From a checkpoint of a small CTC image transcriber.
Model: 1.99M parameters, 32-pixel images, arch vit, norm layernorm, activation swiglu, patch size [4, 4], layers 12, width 128.
Training: adamw at rate 0.0016, batches of 256.
Data: trained on seven-segment displays showing three digits, 13.5 epochs.
Rows from block 3 of a small CTC image transcriber, named by matrix and row number. Rows with one number belong to one neuron. Each number is 50 + 15 x the weight over its row's rms, rounded and kept within 0 to 99. All counts start at 0.
After each neuron's rows are labels from the 100 images, of 14848, where the neuron reaches its largest size: "top examples" is what is common among them. Only what is clearly more common there than usual is listed. The data: seven-segment displays showing three digits.
# gate: MLP gate (model.blocks.3.mlp.gate.weight, 256x128), inputs 0-127
# fc1: MLP up (model.blocks.3.mlp.fc1.weight, 256x128), inputs 0-127
# fc2: MLP down (model.blocks.3.mlp.fc2.weight, 128x256, transposed), outputs 0-127

gate.200:42 62 69 56 44 53 83 43 31 46 59 39 64 41 55 61 39 35 33 12 58 52 40 60 60 49 35 50 35 50 53 68 46 62 45 62 53 50 82 44 66 80 14 44 41 53 70 82 66 59 56 83 43 54 62 74 43 56 70 37 42 52 38 56 78 66 39 31 68 48 64 28 33 37 59 57 65 51 37 29 53 39 48 97 56 33 63 28 48 51 45 39 51 43 35 42 34 16 61 45 48 39 33 71 41 76 36 27 70 36 47 45 34 59 58 74 47 56 63 46 65 39 50 54 45 37 36 39
fc1.200:92 65 39 76 59 20 40 38 71 50 48 65 41 68 51 51 51 63 34 38 38 37 44 62 48 40 42 49 61 49 60 25 64 34 43 33 61 35 62 54 37 27 49 60 67 43 55 60 44 44 86 44 55 39 67 59 59 47 44 52 57 73 30 72 42 50 47 58 59 68 46 64 41 47 20 46 58 40 74 76 30 33 49 54 20 52 42 43 64 26 39 58 62 53 42 39 87 88 60 57 42 58 74 57 56 50 86 28 33 54 40 52 26 50 53 48 20 44 39 75 53 38 39 45 26 60 58 57
fc2.200:52 30 67 46 58 53 41 41 80 50 71 31 50 58 58 29 46 58 63 39 57 51 47 36 66 34 59 53 34 45 68 50 49 64 52 71 34 45 36 45 71 52 34 39 39 41 37 36 36 41 28 53 61 70 50 38 43 63 51 47 37 35 62 38 21 41 47 65 73 60 52 54 48 79 60 57 58 58 43 26 40 48 40 70 71 23 61 69 46 33 59 53 43 63 55 39 41 70 83 31 41 23 26 61 26 65 14 66 57 49 61 64 35 57 27 79 62 72 52 43 64 48 35 39 62 41 20 95
top examples: white glow

gate.246:39 60 72 36 44 58 24 07 43 50 30 56 29 14 76 49 72 57 84 50 51 43 33 70 50 52 66 25 59 47 64 47 70 14 70 32 76 53 36 78 42 43 56 45 62 46 77 53 37 27 59 57 64 43 41 48 47 43 24 39 54 42 56 39 47 64 61 76 52 57 42 53 43 57 34 70 47 50 46 42 32 38 73 40 55 45 42 69 47 35 52 52 74 53 52 54 61 50 39 67 62 34 45 37 42 69 55 35 39 80 50 40 63 62 72 45 18 67 46 69 48 33 47 80 50 42 47 68
fc1.246:35 40 56 67 53 45 49 34 71 46 31 52 58 64 46 73 18 44 31 48 18 35 56 57 53 41 41 40 45 40 32 65 28 77 36 42 47 40 62 59 59 61 68 68 47 47 48 69 41 69 43 41 53 59 60 58 82 66 60 48 42 31 45 57 51 34 27 49 37 48 36 68 76 60 39 48 58 59 47 56 50 46 34 47 54 48 50 46 24 49 75 81 51 42 24 36 52 46 77 45 60 23 99 41 72 72 56 61 40 33 47 28 41 49 34 42 51 28 71 53 70 30 36 67 48 15 53 42
fc2.246:62 37 43 29 75 39 47 69 26 32 69 43 63 45 41 61 77 37 33 54 35 73 43 68 55 48 67 64 43 53 43 56 65 02 36 49 50 49 24 55 22 27 34 56 48 70 44 51 80 29 49 67 15 19 51 40 36 11 36 52 38 55 47 34 53 47 49 54 56 68 59 48 53 31 57 41 49 45 79 37 49 50 47 57 43 52 62 32 45 39 55 34 42 57 69 47 57 63 39 64 35 57 45 24 69 49 70 44 31 66 43 80 48 49 48 38 50 42 38 60 15 78 47 52 53 65 58 65
top examples: dark on pale

gate.224:45 38 51 58 14 45 62 41 40 40 37 80 50 38 31 59 86 81 51 50 41 61 42 66 33 63 49 69 47 55 68 67 60 64 53 40 61 49 41 65 47 29 60 44 63 60 49 50 79 46 58 30 48 33 57 50 34 18 71 45 65 30 50 63 38 43 65 33 68 27 61 65 30 44 64 63 34 25 81 39 53 32 52 16 56 75 74 67 48 56 62 47 52 38 49 41 45 57 56 40 96 73 72 45 45 38 66 53 54 41 27 25 31 52 53 31 42 53 56 39 40 45 68 47 50 64 37 44
fc1.224:59 57 33 57 62 43 57 44 34 44 50 59 50 69 48 48 35 34 41 45 30 65 30 51 32 60 22 63 55 54 64 57 21 35 20 22 54 39 53 65 56 32 50 50 58 64 69 67 50 54 53 54 27 34 47 44 53 46 57 42 30 57 36 65 49 50 44 35 69 50 66 66 14 54 39 58 27 42 68 53 81 39 59 24 62 95 73 59 54 65 47 42 42 59 31 45 15 45 42 29 67 74 67 54 68 65 67 25 68 33 33 81 37 58 69 32 62 50 46 25 39 48 64 47 52 67 56 32
fc2.224:69 58 64 47 44 87 26 64 74 61 25 46 54 44 44 39 69 53 47 68 52 72 48 71 40 65 53 60 12 72 72 61 58 41 33 20 71 42 44 53 43 60 68 30 41 60 55 48 50 45 23 28 74 61 71 33 43 52 51 52 44 37 53 46 34 28 29 58 48 56 28 52 24 48 80 61 66 55 31 46 45 40 37 35 82 64 52 79 49 55 60 36 30 60 46 41 22 24 53 46 64 37 66 71 30 35 50 86 53 31 44 62 59 41 41 34 51 66 43 50 64 59 45 46 61 49 52 43
top examples: white glow

gate.33:47 37 44 52 66 20 60 81 61 44 46 69 72 55 52 46 49 61 41 49 38 31 36 37 75 28 43 69 48 55 44 69 55 48 55 56 22 74 46 47 45 41 10 57 55 19 38 40 71 63 60 59 53 59 57 58 47 76 35 56 59 55 77 45 58 70 75 62 51 54 74 67 32 28 49 66 34 32 46 51 54 41 56 68 45 36 80 41 26 36 65 38 39 62 56 60 42 38 46 49 38 43 42 63 43 49 16 38 36 32 29 55 34 21 99 37 34 59 52 45 54 40 36 36 42 49 59 54
fc1.33:30 38 49 53 68 41 30 28 62 40 62 57 38 63 84 77 26 49 36 53 45 47 43 34 58 41 75 45 41 53 61 65 46 16 33 55 66 69 43 35 69 34 59 39 77 35 47 46 31 52 49 65 87 55 72 35 45 43 54 60 68 78 41 47 42 50 67 45 71 41 45 57 67 53 58 35 47 43 41 59 19 42 30 71 51 46 60 46 40 17 47 81 50 52 38 11 54 60 50 34 32 54 67 43 62 43 56 43 70 51 32 72 55 49 49 55 40 49 52 30 27 66 73 54 68 65 68 74
fc2.33:50 56 36 49 52 36 56 61 68 47 49 54 40 55 04 39 43 60 27 43 54 55 73 59 53 89 66 42 46 52 60 55 39 58 79 72 53 44 41 33 68 61 59 17 44 51 80 73 28 65 49 71 41 44 36 63 58 53 53 63 94 51 37 67 71 27 35 51 44 59 56 51 31 51 66 59 45 54 68 51 53 52 37 49 40 46 49 54 64 47 60 30 64 41 77 62 22 42 56 37 29 91 42 73 39 44 29 66 44 40 51 31 43 17 46 52 40 46 65 46 45 35 36 45 74 66 48 31
top examples: dark on pale; third digit: 8

gate.189:77 38 46 69 44 58 50 64 12 18 34 53 67 44 65 50 59 50 45 49 58 68 18 27 63 47 08 65 45 44 53 39 57 46 60 66 49 53 79 67 48 20 38 51 36 61 53 57 81 67 52 56 38 64 68 60 40 37 60 62 55 45 29 70 58 54 34 68 55 62 73 23 47 44 13 43 53 46 58 39 44 55 70 57 47 18 71 61 34 43 16 36 56 70 47 36 48 49 35 52 43 63 54 51 38 17 55 37 56 47 53 54 65 46 78 58 67 50 74 26 55 39 43 39 63 48 46 47
fc1.189:22 41 67 29 17 75 36 43 84 57 64 66 42 26 47 30 42 54 37 32 47 19 37 46 54 51 53 46 24 46 51 37 63 67 63 29 38 44 34 38 44 47 67 49 57 64 45 66 45 42 46 52 53 41 63 51 25 28 51 32 71 34 82 53 56 62 61 55 60 50 32 89 53 55 58 46 39 52 92 64 39 68 48 68 44 40 51 52 35 56 56 44 43 73 47 54 14 51 54 60 30 47 51 50 44 58 40 56 88 62 68 46 57 45 28 47 60 35 58 73 47 50 42 49 19 78 49 59
fc2.189:54 43 72 57 53 37 37 33 69 32 17 43 48 56 61 46 82 26 42 81 37 41 47 61 36 15 63 31 30 45 56 21 45 52 60 50 69 63 35 57 54 55 57 38 43 58 48 47 40 59 35 59 62 55 51 46 75 45 70 22 59 56 24 29 59 48 72 52 50 63 53 44 52 37 60 52 19 70 43 42 44 68 50 51 76 40 65 49 29 37 60 63 47 23 41 54 51 58 55 45 27 27 50 74 50 83 45 58 69 22 64 46 76 43 18 70 67 34 48 54 51 63 52 31 69 32 35 65
top examples: red glow

gate.213:45 51 83 40 70 62 30 40 56 69 25 44 60 43 70 44 40 80 35 39 33 50 44 46 53 52 39 18 68 57 27 77 45 33 59 36 72 51 39 80 42 37 59 29 62 41 39 38 39 47 31 37 80 63 57 50 53 67 30 34 66 49 61 37 43 26 46 59 72 39 44 73 64 81 48 61 42 61 56 35 71 38 31 68 56 32 70 72 38 58 40 37 62 31 27 38 52 39 45 45 57 49 51 34 73 60 67 27 56 61 61 18 79 53 39 53 38 42 76 36 41 37 39 52 58 49 38 65
fc1.213:53 22 22 53 47 46 51 53 34 63 84 54 53 75 29 46 44 42 51 53 61 26 72 32 45 83 42 69 60 31 56 36 40 65 65 62 27 51 62 28 37 57 48 64 37 68 41 62 33 42 57 50 45 15 58 76 54 35 70 89 29 55 54 71 38 46 57 29 61 86 41 61 43 36 57 52 59 46 65 59 23 75 51 36 65 29 29 53 63 42 61 47 31 49 73 58 53 45 35 37 39 66 30 69 42 49 65 61 74 33 54 60 47 33 48 43 66 55 58 27 56 37 58 39 48 61 33 33
fc2.213:69 54 69 56 77 74 70 42 56 50 42 49 59 18 50 34 44 54 49 30 63 47 24 60 58 72 56 35 38 58 50 64 48 50 51 32 60 56 20 70 46 42 45 36 51 59 48 52 29 57 35 46 58 78 33 46 62 77 02 22 61 65 56 59 34 50 68 54 29 58 79 23 51 44 36 53 33 32 22 48 66 48 45 69 72 47 51 39 19 47 63 40 54 53 50 67 25 28 40 42 52 43 72 34 50 41 39 33 61 78 45 76 77 58 51 54 36 73 58 53 43 43 49 66 38 37 44 58
top examples: dark on pale

gate.112:60 35 37 64 73 22 37 38 61 41 35 32 53 79 42 40 51 54 51 39 58 48 63 47 64 27 33 40 51 43 53 43 53 27 53 49 56 45 65 42 36 62 51 21 24 57 61 68 40 40 73 57 65 17 74 45 39 40 35 91 28 64 59 62 58 69 36 56 65 69 33 43 39 57 56 34 55 47 61 36 33 60 73 47 60 14 65 84 55 31 46 48 57 51 44 55 69 51 37 42 50 79 66 54 51 59 43 78 56 59 41 72 37 16 76 22 57 52 70 59 58 29 42 51 59 41 55 66
fc1.112:33 46 40 39 72 54 29 75 60 31 32 54 35 54 60 48 55 42 39 65 39 15 50 45 60 55 39 54 53 36 23 56 53 42 54 73 56 47 31 42 56 31 79 53 71 39 31 47 50 87 31 47 44 72 51 28 53 40 52 19 55 42 55 41 57 70 40 57 31 41 38 61 49 83 49 40 23 20 45 97 45 44 31 53 69 50 57 55 58 55 56 69 47 09 61 18 18 51 65 63 46 58 54 40 39 22 73 51 44 40 41 43 50 54 65 47 63 67 62 44 67 52 58 47 54 51 50 61
fc2.112:71 50 48 49 49 35 61 75 61 07 36 60 62 56 36 58 36 66 54 56 65 44 39 61 68 66 43 62 49 47 38 35 33 29 46 37 53 32 61 29 32 56 43 45 49 53 70 64 39 36 53 75 53 59 39 86 65 37 68 75 74 33 39 53 50 57 88 52 55 48 66 53 62 45 78 41 36 74 47 36 43 57 59 58 60 53 38 39 51 50 33 73 54 46 34 50 32 40 33 44 49 65 29 52 35 44 47 69 43 23 71 30 76 55 65 34 63 65 78 42 48 33 50 08 79 37 63 41
top examples: the digit 2; first digit: 2; second digit: 2; amber glow

gate.50:61 59 64 72 62 41 60 40 68 49 44 48 44 65 56 39 16 43 27 36 60 47 42 78 58 30 52 27 46 40 29 58 25 48 77 23 41 38 65 67 34 65 59 43 52 56 43 42 41 52 22 38 34 41 15 52 53 62 57 54 42 68 29 58 74 58 58 25 60 59 41 29 23 40 53 39 51 62 47 46 57 66 60 93 51 34 74 29 32 36 51 49 45 32 43 60 55 28 64 46 64 53 58 36 71 60 45 32 71 70 51 48 38 23 27 63 48 36 58 64 59 53 24 70 23 57 33 57
fc1.50:66 58 29 36 36 29 46 41 59 63 63 40 69 44 49 61 51 60 60 82 63 55 59 38 58 54 52 60 88 51 58 52 30 48 33 49 84 55 45 25 67 49 49 44 51 52 50 55 52 20 83 71 48 55 61 67 18 47 42 51 45 44 49 55 63 58 37 63 57 74 81 48 76 67 39 45 42 51 88 49 29 27 05 47 35 43 46 39 52 39 58 62 52 49 44 58 66 65 50 29 40 35 47 25 59 49 50 61 68 66 40 70 35 71 45 59 32 52 39 32 11 45 70 50 60 71 48 45
fc2.50:34 49 52 67 54 48 54 18 73 55 44 79 48 41 44 38 67 70 54 35 57 52 55 64 37 45 55 88 55 68 55 36 50 55 47 52 48 20 32 36 44 47 17 39 60 39 39 32 39 69 49 35 79 61 37 24 32 56 42 60 54 46 46 62 41 52 31 57 63 45 51 56 33 67 55 67 39 11 58 62 42 39 48 59 45 15 47 36 53 51 73 60 86 28 67 25 25 63 64 47 14 59 66 49 62 51 30 54 51 37 44 60 40 61 58 56 33 49 46 71 43 15 56 67 39 57 63 71
top examples: white glow

gate.28:64 52 40 84 27 86 84 33 35 39 53 73 29 36 43 52 50 24 44 28 45 27 41 43 44 74 52 51 39 34 67 59 58 57 67 37 54 34 30 56 71 61 73 44 54 42 59 77 59 61 39 63 56 55 57 50 72 50 54 56 50 37 50 59 40 56 59 51 53 45 38 48 83 45 50 74 55 59 24 51 48 38 42 26 43 55 43 51 42 67 59 56 55 64 58 57 51 15 36 64 64 44 46 16 49 52 52 54 52 58 51 07 22 33 57 48 22 60 73 37 51 21 63 61 26 44 35 32
fc1.28:46 72 29 32 59 48 72 44 51 49 38 89 72 39 36 55 47 30 89 35 50 60 58 64 35 57 70 84 65 64 49 67 60 54 50 45 35 60 58 63 59 63 35 55 50 36 52 50 66 33 46 50 64 21 18 36 33 38 69 39 38 46 51 23 17 48 28 51 27 46 61 55 46 58 51 49 45 40 53 57 62 33 31 41 49 54 33 30 64 58 86 60 52 29 45 41 56 38 39 55 47 77 69 63 77 24 52 43 48 53 49 45 39 66 84 22 61 42 41 56 35 51 35 58 58 68 29 54
fc2.28:52 38 45 47 23 57 26 50 30 78 46 29 52 69 75 60 90 66 52 79 37 43 32 50 57 32 38 51 36 54 81 43 59 24 59 55 60 42 27 41 53 39 53 42 53 31 28 63 41 53 32 57 56 34 63 43 61 41 78 56 40 62 50 32 77 69 41 48 35 79 78 56 32 34 60 53 42 45 52 24 54 44 50 71 22 42 46 60 33 63 39 75 59 36 46 43 50 46 59 51 16 69 33 80 44 74 52 63 53 52 74 68 39 60 38 58 73 51 28 59 44 56 48 51 43 49 47 74
top examples: red glow

gate.173:76 26 40 54 75 57 39 38 42 73 63 26 51 69 45 48 55 39 50 49 49 35 47 55 50 37 39 59 44 31 49 28 50 60 75 70 27 73 43 36 43 55 32 48 57 52 16 65 37 53 54 37 46 33 31 50 53 66 46 96 38 58 82 64 64 69 65 58 47 72 46 47 82 38 52 91 53 34 62 36 43 43 36 68 54 31 56 34 62 62 28 16 60 59 36 38 51 34 43 42 40 53 37 56 48 54 56 50 80 51 48 48 56 58 66 78 58 55 26 60 90 47 40 56 62 54 44 56
fc1.173:92 41 40 29 25 51 52 55 34 54 76 34 45 72 48 44 54 34 55 68 50 47 55 51 43 40 57 30 49 45 63 40 56 55 62 44 36 43 25 39 66 72 61 56 43 58 60 64 56 34 49 49 58 33 40 55 20 71 52 57 24 60 62 57 32 94 72 48 44 35 33 05 68 48 67 44 41 65 48 28 36 65 08 45 56 81 31 49 49 79 45 52 58 60 64 30 65 53 28 59 32 47 54 35 39 49 47 60 42 47 33 41 52 52 50 56 62 36 63 44 45 52 44 53 40 81 24 29
fc2.173:24 60 57 38 57 43 49 61 84 82 56 41 59 39 29 57 57 44 33 54 49 44 52 38 42 74 54 60 58 48 19 45 50 54 77 55 39 41 70 67 35 57 38 36 61 43 54 82 54 50 57 47 51 60 64 51 39 40 26 61 53 35 26 72 50 20 47 47 46 57 63 61 44 58 39 86 58 54 75 65 45 31 80 47 35 49 69 28 46 35 38 30 46 38 33 50 68 37 33 49 66 22 72 32 61 58 81 53 53 49 43 55 68 19 24 24 22 38 31 66 48 42 46 35 43 72 58 49
top examples: white glow

gate.132:91 60 29 57 49 37 55 23 42 57 57 54 53 42 81 56 65 59 65 51 56 18 56 41 53 62 61 76 48 42 64 55 14 59 28 22 63 72 30 46 66 47 36 74 69 57 57 37 21 58 56 59 44 40 33 51 14 56 36 27 57 47 45 16 50 41 81 36 50 47 49 55 40 53 29 56 63 72 41 67 48 36 42 47 26 30 40 33 38 54 72 42 45 75 41 41 43 52 43 40 40 53 40 57 39 52 52 72 37 63 31 63 54 43 31 41 31 43 45 65 54 44 64 85 51 26 56 60
fc1.132:31 54 34 49 40 58 63 45 49 71 50 50 66 42 65 35 64 38 53 29 51 35 36 35 53 67 41 77 46 42 55 53 67 92 42 26 48 52 41 32 39 66 50 78 57 53 36 17 50 64 36 69 57 25 52 39 39 56 56 58 45 33 68 14 64 54 65 39 70 45 78 36 54 27 46 56 66 51 55 37 65 45 76 46 53 42 57 48 49 72 57 30 55 56 38 47 30 45 76 59 47 40 15 56 79 54 49 62 70 47 86 44 56 60 38 59 45 61 48 73 85 14 38 41 42 43 36 39
fc2.132:61 24 44 28 53 57 28 70 48 77 48 46 47 38 65 23 25 53 31 62 49 35 56 27 57 24 49 51 56 37 47 34 28 30 69 51 69 65 67 55 64 31 17 42 59 22 70 62 48 32 55 38 42 43 48 79 60 72 43 41 32 79 47 63 49 53 45 66 58 55 63 69 59 64 71 38 49 39 67 63 34 40 38 71 29 55 39 35 42 47 49 29 50 73 57 41 37 49 32 44 61 67 65 45 36 37 54 79 49 34 45 55 29 63 49 52 40 76 32 82 35 37 68 44 67 39 32 73
top examples: red glow

gate.140:44 51 63 35 52 84 71 59 35 41 79 31 55 26 41 40 66 59 48 52 47 47 44 26 43 65 41 55 50 63 65 28 54 66 58 41 43 61 54 77 65 57 52 04 54 24 71 53 40 48 43 39 47 56 41 68 66 44 50 64 42 34 71 52 62 65 36 45 50 54 15 36 77 55 73 74 54 28 47 42 69 17 68 37 33 42 50 68 54 26 52 59 45 38 60 43 61 52 27 36 67 19 45 42 55 62 45 71 33 66 65 38 60 40 56 65 40 20 27 51 64 34 65 38 57 37 35 37
fc1.140:48 57 62 56 36 38 54 42 49 53 59 34 38 40 59 32 61 49 73 53 19 45 16 52 34 51 68 41 51 79 65 69 50 49 56 24 78 51 52 19 45 43 35 42 73 15 56 77 59 48 81 66 57 49 42 54 69 79 38 50 43 39 40 68 52 17 33 72 42 35 46 46 38 54 56 40 27 68 10 32 72 42 72 46 65 59 61 59 45 55 32 52 79 65 58 56 38 59 58 46 45 54 49 62 34 55 40 40 44 42 62 49 39 59 46 70 29 72 49 46 33 15 73 44 53 62 46 57
fc2.140:43 52 42 37 38 40 68 63 58 35 49 56 57 46 25 37 30 43 12 43 55 41 37 50 65 67 39 71 57 51 23 55 51 59 51 57 46 29 78 54 49 49 66 48 44 66 39 75 50 69 53 71 34 53 39 72 39 36 54 34 52 40 27 68 63 34 58 66 69 45 70 48 50 40 36 55 58 26 66 93 47 65 48 46 54 74 34 34 83 51 48 33 45 52 46 67 56 44 58 58 25 54 35 52 43 17 46 54 70 62 40 59 47 34 78 44 44 80 50 31 50 26 43 28 44 72 93 59
top examples: the digit 2; white glow; second digit: 2; first digit: 2

gate.186:46 21 49 78 67 64 64 62 53 48 54 48 64 63 09 48 46 65 29 29 43 59 24 77 52 55 66 56 39 37 56 53 71 36 71 42 75 51 43 78 69 62 58 26 85 51 38 44 38 40 59 58 58 29 62 38 60 60 53 43 68 42 43 87 48 54 47 42 50 53 48 32 62 41 29 39 23 39 28 50 79 36 66 34 37 46 35 80 29 49 36 53 68 34 46 62 50 25 65 41 62 63 59 55 38 43 67 35 56 50 46 53 40 15 80 58 27 50 72 50 40 52 58 49 48 56 57 47
fc1.186:42 46 50 59 60 24 57 71 62 29 67 66 61 33 56 29 37 55 35 61 61 65 46 44 68 26 30 44 55 47 39 34 53 49 70 51 59 60 22 68 59 45 65 46 65 48 54 60 43 38 33 26 42 58 34 47 29 35 50 37 64 49 51 50 58 65 31 75 39 74 57 28 66 76 44 38 00 37 53 60 84 55 70 26 57 56 61 67 42 34 62 53 53 34 71 49 36 47 46 51 25 40 69 35 55 29 50 39 56 58 58 56 50 23 63 56 44 32 54 70 31 46 71 30 33 68 43 60
fc2.186:34 42 64 60 20 46 31 46 77 72 45 29 52 43 48 42 34 63 50 77 70 46 50 37 51 53 42 47 57 51 48 41 78 51 48 44 57 38 68 42 49 40 44 60 43 75 35 39 40 46 26 38 38 48 54 50 78 57 51 38 34 66 37 24 71 26 61 42 41 70 71 57 51 52 43 54 62 45 74 43 81 43 62 55 46 83 53 69 34 94 27 36 35 55 33 78 38 33 53 48 63 55 23 90 36 22 35 45 56 66 39 48 63 64 58 27 55 47 46 18 65 65 47 50 63 55 54 48
top examples: third digit: 2

gate.104:52 66 41 60 39 55 68 38 54 69 66 61 53 28 32 48 58 37 56 40 45 22 44 62 41 53 73 49 68 26 51 52 58 56 62 45 57 67 34 67 45 46 44 55 33 89 40 34 61 62 72 67 34 56 73 70 59 47 55 14 74 53 43 55 39 73 54 47 45 42 54 55 44 44 28 29 76 47 54 79 32 39 31 52 67 45 57 04 27 61 51 57 70 73 44 59 35 46 31 66 60 65 81 42 51 28 55 27 57 47 20 20 57 56 31 21 56 46 47 49 45 55 45 45 53 34 40 34
fc1.104:47 42 69 58 40 75 25 39 44 53 57 54 53 67 54 44 54 76 61 61 40 55 66 33 37 62 52 36 34 73 41 60 49 60 62 67 49 67 47 46 43 37 36 45 50 05 58 38 52 77 43 26 26 52 34 36 32 74 68 32 21 39 44 13 54 24 67 15 55 44 52 54 57 43 61 37 57 67 61 52 60 62 38 76 55 36 62 65 45 44 31 39 41 43 36 39 59 34 49 69 59 62 53 64 54 39 60 66 60 64 71 50 95 38 52 87 35 44 51 38 52 58 54 63 28 42 31 68
fc2.104:62 33 26 48 77 43 43 43 35 64 58 71 35 69 60 53 70 17 48 33 70 64 31 52 45 42 43 62 23 19 51 38 31 39 54 49 42 39 34 73 39 84 66 42 45 52 37 47 32 50 36 68 73 57 31 68 40 59 60 46 47 86 43 34 49 83 67 43 73 60 47 45 65 72 74 56 44 37 53 67 47 37 40 56 38 41 39 31 33 65 57 42 78 45 55 38 69 29 41 69 50 46 48 36 40 30 25 26 54 41 40 58 42 56 76 47 34 45 39 42 73 75 72 61 42 55 51 55
top examples: the digit 2; second digit: 2; first digit: 2

gate.131:42 48 44 54 34 70 49 61 21 74 42 55 58 48 09 65 57 84 50 40 52 56 42 92 40 75 61 55 45 38 53 70 45 37 44 67 52 39 78 62 52 72 42 45 50 42 42 50 69 48 22 56 45 69 48 59 53 67 66 47 45 48 41 55 24 47 52 55 64 61 57 36 32 21 41 60 64 45 58 58 29 29 64 51 75 45 31 37 35 64 38 64 39 54 34 49 27 72 59 46 59 74 40 79 25 50 62 55 50 48 61 59 34 47 60 82 67 68 61 03 60 75 54 52 40 57 47 54
fc1.131:68 33 34 28 67 48 42 52 56 66 44 36 41 74 54 60 51 83 57 35 29 50 50 52 60 47 41 57 50 40 42 68 64 36 58 57 50 46 41 52 58 42 74 57 89 44 68 67 28 69 24 33 51 51 71 70 29 58 67 47 51 39 35 64 28 40 47 48 37 67 38 36 34 54 53 49 36 46 42 64 50 42 11 42 53 44 18 61 58 44 67 90 57 62 22 48 38 54 34 39 53 32 79 68 35 33 66 50 62 72 46 66 58 40 45 74 43 55 51 26 38 65 57 92 56 47 70 61
fc2.131:76 59 42 39 54 43 48 26 28 48 34 50 54 35 68 62 60 25 72 38 65 73 40 53 64 28 30 82 33 42 54 61 35 51 18 43 36 31 62 66 49 47 29 48 53 45 43 47 50 39 44 44 75 63 54 42 51 33 39 55 65 50 77 53 27 49 52 98 52 66 37 35 49 84 62 37 66 43 44 47 43 26 26 37 45 43 15 53 67 38 50 52 69 70 31 44 50 52 49 53 50 43 51 21 46 43 44 47 39 38 83 62 45 76 57 69 65 55 45 84 37 72 46 47 57 49 44 68
top examples: white glow

gate.232:58 26 60 13 56 68 52 54 50 59 55 43 37 43 67 34 33 57 58 48 45 52 39 26 49 20 47 32 22 52 67 77 49 56 41 55 36 87 35 59 49 59 39 48 64 74 48 40 42 37 42 48 37 35 24 67 51 72 49 55 66 63 52 51 65 68 24 37 33 63 48 45 33 60 59 61 49 44 61 23 36 63 53 65 51 21 60 70 49 45 85 33 51 51 33 50 25 56 50 51 54 40 51 28 67 81 64 39 43 79 64 41 39 42 47 65 47 13 32 86 50 43 56 56 51 39 30 68
fc1.232:55 81 81 48 15 33 74 34 55 71 40 61 58 28 51 45 31 50 66 62 65 52 65 48 44 40 42 60 57 37 43 58 54 70 40 58 46 60 36 37 51 48 44 51 14 46 46 62 69 23 49 55 49 44 49 51 44 47 61 47 46 27 70 59 61 70 36 59 71 66 36 57 58 25 65 47 41 43 42 25 53 68 68 56 55 56 53 57 37 55 51 17 49 69 64 38 84 29 77 65 51 56 60 39 77 44 25 58 60 64 53 22 36 23 40 60 68 60 46 69 40 20 48 43 13 38 35 45
fc2.232:57 56 50 57 42 57 48 45 65 57 79 76 38 40 56 41 91 33 64 50 60 50 67 56 62 54 41 52 69 73 60 51 46 57 40 36 44 57 85 29 60 31 68 55 52 66 50 53 42 42 54 46 42 48 68 83 38 66 32 34 21 68 80 51 46 49 46 70 36 34 38 48 48 56 53 41 52 43 35 41 59 25 58 35 54 58 52 60 34 71 53 42 43 58 48 93 32 26 28 26 59 24 64 42 38 45 23 36 35 41 63 33 61 56 60 36 59 63 50 32 65 29 62 35 34 52 52 05
top examples: red glow

gate.151:61 51 57 63 66 63 37 37 65 40 64 53 62 45 69 68 66 21 69 43 57 40 39 61 76 56 25 18 45 60 54 37 44 31 67 51 77 52 41 70 49 29 40 36 95 23 42 51 48 62 22 44 56 47 73 47 59 60 60 52 70 70 40 39 46 32 61 50 54 46 60 56 55 52 31 46 31 47 49 46 64 49 31 21 50 76 52 39 45 36 46 65 40 63 53 54 48 59 38 43 85 48 55 52 33 36 47 26 53 44 38 67 09 29 65 44 33 34 56 46 41 55 94 77 56 49 63 48
fc1.151:28 50 74 49 52 51 67 58 58 76 62 69 60 37 40 60 65 08 58 38 48 66 50 64 61 70 46 26 39 59 58 56 47 73 57 35 33 37 76 74 42 70 48 51 45 31 44 49 64 41 15 41 61 56 33 66 55 70 46 30 49 62 52 27 33 42 67 63 38 22 56 52 88 16 25 61 34 47 42 41 56 55 55 30 40 85 13 37 53 62 36 79 54 45 51 63 46 37 48 68 74 44 40 50 38 45 33 42 35 62 72 47 56 54 52 77 39 64 50 41 45 43 65 56 42 56 51 48
fc2.151:60 21 52 27 38 40 29 58 65 39 59 39 33 51 65 51 47 57 56 44 56 49 57 58 60 40 46 40 71 73 33 47 64 32 44 70 56 88 37 45 67 24 37 27 74 30 45 18 34 44 38 46 68 27 71 33 46 54 35 54 57 64 43 47 35 37 45 72 38 37 50 49 45 55 32 10 49 34 38 50 58 49 32 58 62 46 71 69 41 31 59 48 70 78 41 31 62 71 59 45 59 69 53 82 40 50 38 50 48 75 43 70 63 51 82 60 22 57 46 45 48 32 53 47 79 44 59 72
top examples: dark on pale